python train.py --rotation_deg=5 --targets=["light from"] --num_classes=4 --kernel_size=3 --stem="single" --avg_pool_shortcut=true --widths=[128, 256, 512] --mixing="mixup" --residual_init="none" --beta1=0.9 --beta2=0.999 --sam_rho=0.1 --final_lr_fraction=0.01 --warmup_steps=1180
Rows from block 3 of a small image classifier, named by matrix and row number. Rows with one number belong to one channel. Each number is 500 + 50 x the weight over its row's rms, rounded and kept within 0 to 999. All counts start at 0. Numbers have three digits each.
Before each channel's rows are labels from the 100 images, of 14848, where the channel reaches its highest value: "responds to" is what is common among them. Only what is clearly more common there than usual is listed. The data: rendered solids tumbling over patterned floors. In brackets: how many of the 100, against the usual share in percent.
# convs1: 3x3 conv, stride 2 (model.blocks.3.convs.1.weight, 64x64x3x3, each kernel summed), inputs 0-63
# convs2: expand pointwise conv (model.blocks.3.convs.2.weight, 256x64x1x1, transposed), outputs 0-127

responds to: light from behind the camera (73 vs 25.4)
convs1.52:560469474446506503536608462523548548487428478501467493536389502527530623602524429564544501443512536448451520392484542549406535481437463477540490451524534490483525574427561453564458495485482503
convs2.52:410492483474440483469493454446411362479487482369479415470512506482500517465511436465466574379508465498567488516447524462464489398482548461483442537450446557465496486481440469488523498539479468459551494468411429490518469483509521405506493541488455451537439464445510536479502511479435436382513477510455507548505465436519485487548557517512419509452601536474444537487640498614486498499532

responds to: light from the left (58 vs 24.9)
convs1.46:447487544439469460433425502499448484507481530445483462470505424445516486450452490408400434459450483512497500523503472433417501377429435509404441475428411479498464463397453499495434531524493457
convs2.46:515463424456544452466503552447519448531485467513523425517442517452454502480533553498524490530501501565481472453509469570445487537469426508530539522432471543407437530400437427480424514406475387533512492568467383538445494574485444560436481601449414390463485543408561439493383542426491488440428555424535482461477410553440553508501508491494410466521496504490493509482484477484430485492441

responds to: light from the right (53 vs 24.8)
convs1.44:456482568440391534459486495522454483493521450498461516489473486482476495429423545419439543442487434555586546601535513450497475389490401477479398514420420513438525499455461489482442509474429490
convs2.44:582520511487434435463445491457513537451444574426476533464463414499481442518499521587495521532610526581474454552672473536521493521466492522483540586523444485474534490466403469549562461447499519505465501511464484529465487548542550489485501544490631505464693540481575550486394393460465521468438485511536485454395380505445502477524491492535446506472442564403548544511454496489482524529490

responds to: light from the right (62 vs 24.8)
convs1.45:544404417548457569548551448527514566480533514428457437447476597560489450489528520542505572479529459535577449515460432432522571489490484527575438524484477470412556583471507449495520429569500580
convs2.45:485509530478412488502570471538456463404494504514569506575521518454571540433472464474484512429557453520507473463460502555519481410494564585579525454549491505565475427485434504532561469621433503457500504539507576531469510488471461420512491464488467500485515459477549554509594511498472573398530475514483525505535574395528586484513495475590524507520468527445440483564464551488561566484551

responds to: light from behind the scene (61 vs 24.9)
convs1.47:507452546548596453487515562497483563485472485533527593516440518502420623496545535462470528541493591536443532594518538542467548518452452362478570439553465424488472524473477540570467535462507543
convs2.47:555533446488543445429399548453457535604368470474457552471563470521451552584457495560432474544479497535530586410457582452489555572537442470529466629461495506471456543498471494472463542455446476520538543538519413442434493598463484407479489514511542447469528514493540409505436521467467460629377501445470452482453410491464476502453508536489445492484553545529493481433530520516389495481465

responds to: light from the right (61 vs 24.8)
convs1.37:521556513531329527497545462531490540521479441473502469600503567560481447494511518524477511422527466547485551483538469528555540512476450463539357524551390533540541510483527527533508548468375530
convs2.37:487506446555377537636541471525511507426574501479389455512454548436471570489460476475466554456480535534499456462571481479407471481508559497535441471497479470367463445568560514448494462424513466477478410432526595459423516525480541501476515531505441546517500461436481486533494426405451451411490448520425488531502542356487527543477446449554311471518497500417602602527509441477553524498560

responds to: light from the left (82 vs 24.9)
convs1.42:371495539403510463508435518501455481522581560516557479519480487456558422389470569466506470513511509609563536580555495446552467521502451486434493547491467532558433467470403564514438450537497518
convs2.42:567479653465552481426540483560532543563518514489579520548373422437460511477505587443499518589457529501408505478450513574551526551496468521526616488486480458543426462501426474556434406473469542449447496613461518493536519483452440483517449541562545550474533496490523461429366446444528515477485577460499561522359476504490487429510531468502552484521499504579462527529442454506458508473477

responds to: light from behind the scene (55 vs 24.9)
convs1.0:520476498454499493432477448450572525492452480590523447504446493536514505515591394587518540514548585457440516344497418440428540461494482539503476428548409469481471494433497448533474506484566493
convs2.0:502452499438521457415460559457466518494573551442527470580376605525418495556601485514494523405531502464470439552472566475632483475549513543517524476485521426486570472545477535553465480545513470535453497437424454475633553438579493437525516580528554463538487417512355486491468493580498467452450525474565586475454483544537471424408635531538524595525495526581458481481459452481524515496560

responds to: light from the right (89 vs 24.8)
convs1.58:458475531526404552501496511496459491457386445445395511484540469485450451422511493502467506503469461435421501556451442398538476422497454506514406479474413583409507503486509450478449468410443469
convs2.58:513509405518457479573506494528500493498479452498458468502509483520437566542472522583452480452518479464558458456578532395476463550484519520547470639503440519372503423464559534450499490392423477526513390485408531533425506592476509577451543558489513458443563537446576561484481474437458535474471543421514464522485464468503530519501497480604415498499517482489547542481476526431507461550521

responds to: light from the right (83 vs 24.8)
convs1.30:423475430475491521422504497475460466460464436425377512413467424489441480519481524497474490486438493415487415557404460498514488562517438485449525481481547483480513435533447438419528523411416423
convs2.30:528494500543508505477442485395552479468431551415470457492515438571546524524556615595447525500462449474544604531560482529567530568398532426416434596634368544497456542529472501546472542462461486496521566495465488547469535514557476585500560504470600480518604557519619523626512480489486527542526527623522469521508493537553536519475596547474493534454463543495489463566474562472470501597533

responds to: light from behind the camera (52 vs 25.4)
convs1.25:494511430474412505487595438513541562536476472493480464547487555584479486556526474506529492479568509462459496470478381422486603523529516551558400496595411548512511536474531482517518533436368525
convs2.25:447550486512381522552553467428440470471472553458404452478484579500565557466451478503424600468498414436535522456487499459440424530522553477527454562600460478420465462590513507447490492508437464439502476429438576459474420467500487405495495502534433555517508439502525502502544408465482402464529493521412471586515560395540533466517553559557391490534536539456470528550486528464550556481534

responds to: light from behind the scene (58 vs 24.9)
convs1.27:588502531540609409465507593481492519474491499501484516438464452512499561510536447462458414597500619469490504412443436615459520464493560475480573490473425496473474575466527455535506518552559502
convs2.27:568481506442471419477522452486507500540552538514530501613524477509474539505494470523585470500411523480483450458550522554509525535582465487581515518522486551411411517467413419503544518484562509600519511486472422545544558576481610455467431474550474407511470481457482494558478467478579511445519468526476650482514471523533589471490584523556437399509521542480530543466566491573370517474500

responds to: light from the left (51 vs 24.9)
convs1.48:449545561511524547540484549543502520482562493565574516491461548456520456408476569463415533507478496639556509598565527514503436402482448522534454515383439511481477458490462529510432480558505583
convs2.48:605505512436381466532473477541515560464476464465491562541449437445418441565517493537536474502524582571480465513531470534492488444552495608618544520465479455404487404445480446496540469470505511508465494486548541455450507501468608474529492510537472480457580434421571488437447459445474550480432531415493591492471492405449516501502488490547469443543449576383548539458467491461491546546504

responds to: light from behind the camera (64 vs 25.4)
convs1.32:460485565447373538465539504572512529492461450500461464577486570510449473460488467505541480423538454493496561525511444415491525473478387485554405485557460528438501505492521458525440525423349535
convs2.32:391530421486435511536487527490440476487438550434399459480460521460488584480453497507449591475522455529514495484501537477361430483505586493505456569514465472469550382504471527443476463518440444436472454491464492492442408510497506450519526544428439513535504481381531535557490416472460406449480512473467454513441475443551494544492539481582392474517477535437417524460447482420583554420521

responds to: light from behind the scene (77 vs 24.9)
convs1.7:427520575423570482494449464460449457496579513493492451483514464445507433413521483501466515559478512536556543527507463407514463403463415448435458535445414498551424452423419486495434475573557461
convs2.7:555439479431489446444519531535520523475482505534581449621393543536423487536558545539548463464534496501456470497466515536631401453499437587558555438500458498524520466482468506552382460494502491560475506568481506484544540489486493474520485522520540430479507473408552451482447444571521575506422564434565600459455507499506498449500555496529566572483437496563501506491399469469486472560508

responds to: light from the left (73 vs 24.9)
convs1.13:530479492442525479466542547530513534464592571478429478435476444561592519549466509426435480503553545528633490532435492591555533475545428472476473565403452515444474569454512443447525546555512539
convs2.13:504505439414421492498510458473472436529524485464492483550472447391461510489574459547564519508467476502472469558553439601498543445505467516559630452448491531459444487408455412528532524477584470548482550508541541524521529552408543489535414567479447517532565473409459430434500455464482478432451527483498556469502491433514506408552549483538398371453515624460565516504561425555413579565471

responds to: light from the right (70 vs 24.8)
convs1.9:418470420412522505394410516448433473558573467471492490417469464477437475444547548538515538521503569535605477559541439492523528579583534476444543495536498438491488502491389528466533437501510467
convs2.9:576529568517437529493486474497533596463556613427525567529506518549534420458505494461427579525556472507447517526548442527609523500508437482480519526574506466493554530571494467581526494507478585366440544510504495463510453456491457504505462505569639553477578526614511450445473365477442519503479508544526462509447525498484550433486517545470543533540512536471398515554455535552481557451435

responds to: red object (41 vs 18.7)
convs1.50:409472449445566451500461575479445477510574548431490490451495474498553476478484571477463425474491562592597447582508503494537462567564523421415608558439532436487462486486420537487513519528541485
convs2.50:572588594466501436513508417579553565543490566523522622508480427487547506501480511435470470585451538560381540538513433569476532539543444510505527489512515484571441518459437436517532436536472574483425541519518501525444428508401448559520429498488533519430541568550476465485497476450477520545454546560434439438506492518543545504501428489518492420502427487531404572540512538581432502449453

responds to: light from behind the scene (84 vs 24.9)
convs1.22:525515419549577419564426451442537487451552593556572480429551502508611414472433462483500479539515441493530429501469426443506472449474507564495530536474559476499446503543492453468527503569610543
convs2.22:536521459472440496447440524521507549474522463491419539509455530563489489540559482514520479402564570572511531598429571513557455412528494546517558462518485399537548479502465492553444464500566556498441494346598461416509478444474501506531504538532454448539442364475418457464533548559436475579429536493493554476545605454516458438476569617454470501588503500458393475492451447447537545516548

responds to: light from behind the scene (80 vs 24.9)
convs1.23:493563524612466456628498578503515514465449496466613494480576550473490441446422487449509405509485468554424497470521500491479453433416574557495478503427529585515499486557513533564433538500487538
convs2.23:544576496486363476488443402593510521505383437501484600466542479525516501469515453461495498548501737564513578481428535471368438478508531523461544527545538468422499460465439490435501444520464581444470468485529608421539441411509546500568485478511362537497517462549483491463523438420476507531473592469447479508495575389559473501492461563528512459580464474462471512480453514483509508439497

responds to: light from the left (63 vs 24.9)
convs1.12:327504530452442528528497534476476494456468527436448480459456548475522370429459554478544482488496467477481538576460499494538464582504498477447523489491545571465424432511435480468443459384435481
convs2.12:525520585429508489480495543539526525492461596559470607498434506439504544473482484472477484506546529493361508510506550492491475496575497548526472422530623457566540422451419557447510411602453575507519459430524580516494416419488473518544469446586483538434450373480428570536494445484520451455542521536493483519377489412461410431561427444511531519483452460561504535506477465458571471400521

responds to: light from the left (86 vs 24.9)
convs1.60:417451580461509592520564378502495504491500506494459482523472527515512559590458571475478571461471424514472577506497618557523533484495390460529479551436504547478544476433502531424504391470511484
convs2.60:574549562539556497428525525587549513466437492452500555464503439474539437528504526540522524517468526512557471476530479535486430467449525481425547428475463423679494463505447609523463425517521565531502480478539527531476478483559506527468492551519583594445536437571461629540500581560567528514516512524451456528491457459483397422597459474499575545470538488528467519541587483507467514541497

responds to: red object (52 vs 18.7); its colour: red (25 vs 8.2)
convs1.19:563548530492535488462508565511543528426500539522457569459595457512502594520491439505497474546529503409470468525422485515510563412459501562489505517463542681469545550546535383476479530508559517
convs2.19:415541494538471502472451415420508453444422440518532455570513476564427634519595492531454473413482505499554517514406507407414555528514495466517510541472488532488454559444515472499471516427465469523508503540531450413528566542509502556507542623508447435544433576446518476516508504487519535517447511453487476518555476603636524522518449464467497529484578510568419511479550567524434478485453

responds to: light from the left (51 vs 24.9)
convs1.53:442499438415545418443500539533466517471586560472506497460387559474604458417492466465473452419515511519591524480496408526497508447492447443467508513476495482428429514456456447524414474562531575
convs2.53:502491601474423553513523578526521525507627627567430566505427532422426516427506483419544572483490532523375498484453538548542517525627524500588487471466595428463549409552496518463541485539526557514470516442535474516468429395470486480534477479590506540439451442435442442516431435469491453429493491467488525509389462433412516511392506425449529470487511528495473517465481456498522534407486

responds to: light from the left (54 vs 24.9)
convs1.49:487531538417501521384492485547542548510592572595522508530584531537518524462517475537505568491583494526565540495506470459504618473531444587520446542539463598434520559458496462443482559551534572
convs2.49:497524523493521509465531504407388443505525494497542430597451503473453503423627469538517582446453421483509427474420475562550513413510528395511620445435478491542488445538498513527489514563473476510460505572407493477562580501480480388533445692516510539513518480471539514482479471502548525477493635367505556534374506449504485437527520443525547538434562529523437440512470478508510531487497

responds to: light from behind the camera (57 vs 25.4); red object (50 vs 18.7)
convs1.26:613386443507506492522588488488509548470477523404398482468463484586539574616496480490489482483538508445515468473435506560548562525534511505510486537481519475472544613480556430530580414518460489
convs2.26:428520492485418480406475468487436400517448487401514438447490525512519499459473423499504519488491400534514521532480480564465597353477504490464567432494469563571490535456440510515549511537510460454516593516479549512578558506525462375546490485473505553513529490497404548399542520434406446457506519496477453530498507455524542407563493500521454533431516520458505459498590496612424486540516

responds to: light from the left (79 vs 24.9)
convs1.51:475456570415501532451498510551521547577578530570585512563539539542517516474504591496511520486582520603527550550582548503548537550602460609504486533537492551517493500483468598505511420520494578
convs2.51:552525560503551572506530472534492517530528532422466518515437525452452450497602537503461632554492502536489541443448447483445532557509519518493561473483507408418477477605528487442495514532486450459428497465520551405433502463471492455504481617569406654434586434499497424458466511482487452507495611477457460548415480409415477406500472451464447475513558526539436537537480514504508577490445

responds to: light from the left (67 vs 24.9)
convs1.3:481469508451581480536542534462547500426521455478449468491402522553475515598433465475517513499471473436469460473445591580456486530443428418507551446430603460417501475503500444423568523525584453
convs2.3:533465438492501500471469495458547421448534464447519460517453507438487505539486470557532547454505486475506472548574551484492533435482540345482523427435443488576460537503503527513448534500625478563496447543587486500490524535559541493526516501475497508575501506523433543479451642548487515390546486608453557505576484512561434382682543478453471482447537537520589494522602423539527518565502

responds to: black object (43 vs 19.3)
convs1.14:523531453571478504466416531473492489421470555492516520445649503499514382397492420490478476543511479450483453442425418483543523511511574605511499545498499565450516508572477423461557519515551530
convs2.14:423540504482430519444494489503441427472512452560539536508547539599538502383550470452533431455475509589495514424427497570455449386499455532465572369537541528509533537480451479454580474476481518513477579466490549434542474499473464517569428538503415430509390552502418499481607393545531512535472584453524484481549524497576577566488466545573534556435476469528371447489402544464486512442574

responds to: light from behind the scene (61 vs 24.9)
convs1.57:530480484507543499531464532477529540473497494495549458464487563520390481478529376551569474433514523492429511413496468465316526488394566434505498422516525501451492546484466471559451480555553537
convs2.57:496476519537416474459512450602506580487476433539530575492458499587456477442525447403512481511479607564421534515459511520510514347514495543508509456486513485423501557519497422501504494549487564442455490465649535466511485407535482488506446508463423526528451489581393414502512451416486533498483472480484536454535647456511542548475466536460576430609442530450486491505476476470542579371431

responds to: light from the left (81 vs 24.9)
convs1.8:412496564425543515506423543490489491546511484539564478501431502493526431410511627518551496500498552596500515588558554486543441585582478553459557511518534476505467429501387600479488475490501498
convs2.8:632538572475518534473507491576546567523475487437514599528514431485459396543522549552513514546504624551450555527474461500536493572534447504533558532482488468517456453522507404540448478460520597440414490540520532454476461438422502504504404518577500599450603502525559426442430500496473520599475511488497518500414497472439389442453484550449536463590525520510485529564457510474464535564516

responds to: light from the right (80 vs 24.8)
convs1.1:501479401514402452476464431490488479447405526495450487478480515531518424487470482421407492383490463420451422459436458441526502531559472474482469506489441389474522492477481449452566486439399513
convs2.1:494494474547458564584561483418590399474626485495427430480387496553543537540534588514429468498440456458487565459605470559563493527449471477479420464575469484451457513522549552464480505414500505567472454405449446519535532466506562587481516468506537399525470513492549479584520487504502482556502505550483508522539546463546586558484552507514493532481508454470579591550501520512453421549548

responds to: light from the right (76 vs 24.8)
convs1.62:470390468497460468433487500484511505497425485491425533503473498576506486514493549447449508532527513436475463591453484536621504600643465511470536516523457500431504502493493489490620452405410473
convs2.62:514557408452496413494519480474535431564470474494422504450482478613533499575514548553474483519514488482484627484635610526560515539427440506506471573584435487477434504452402440477529446443532493563441492469493458532500430510432550574462428518457538433490537473567551473515489430491440518557410513495494512455442400449461486486416587583567522516428469590483559567485490565521402558558552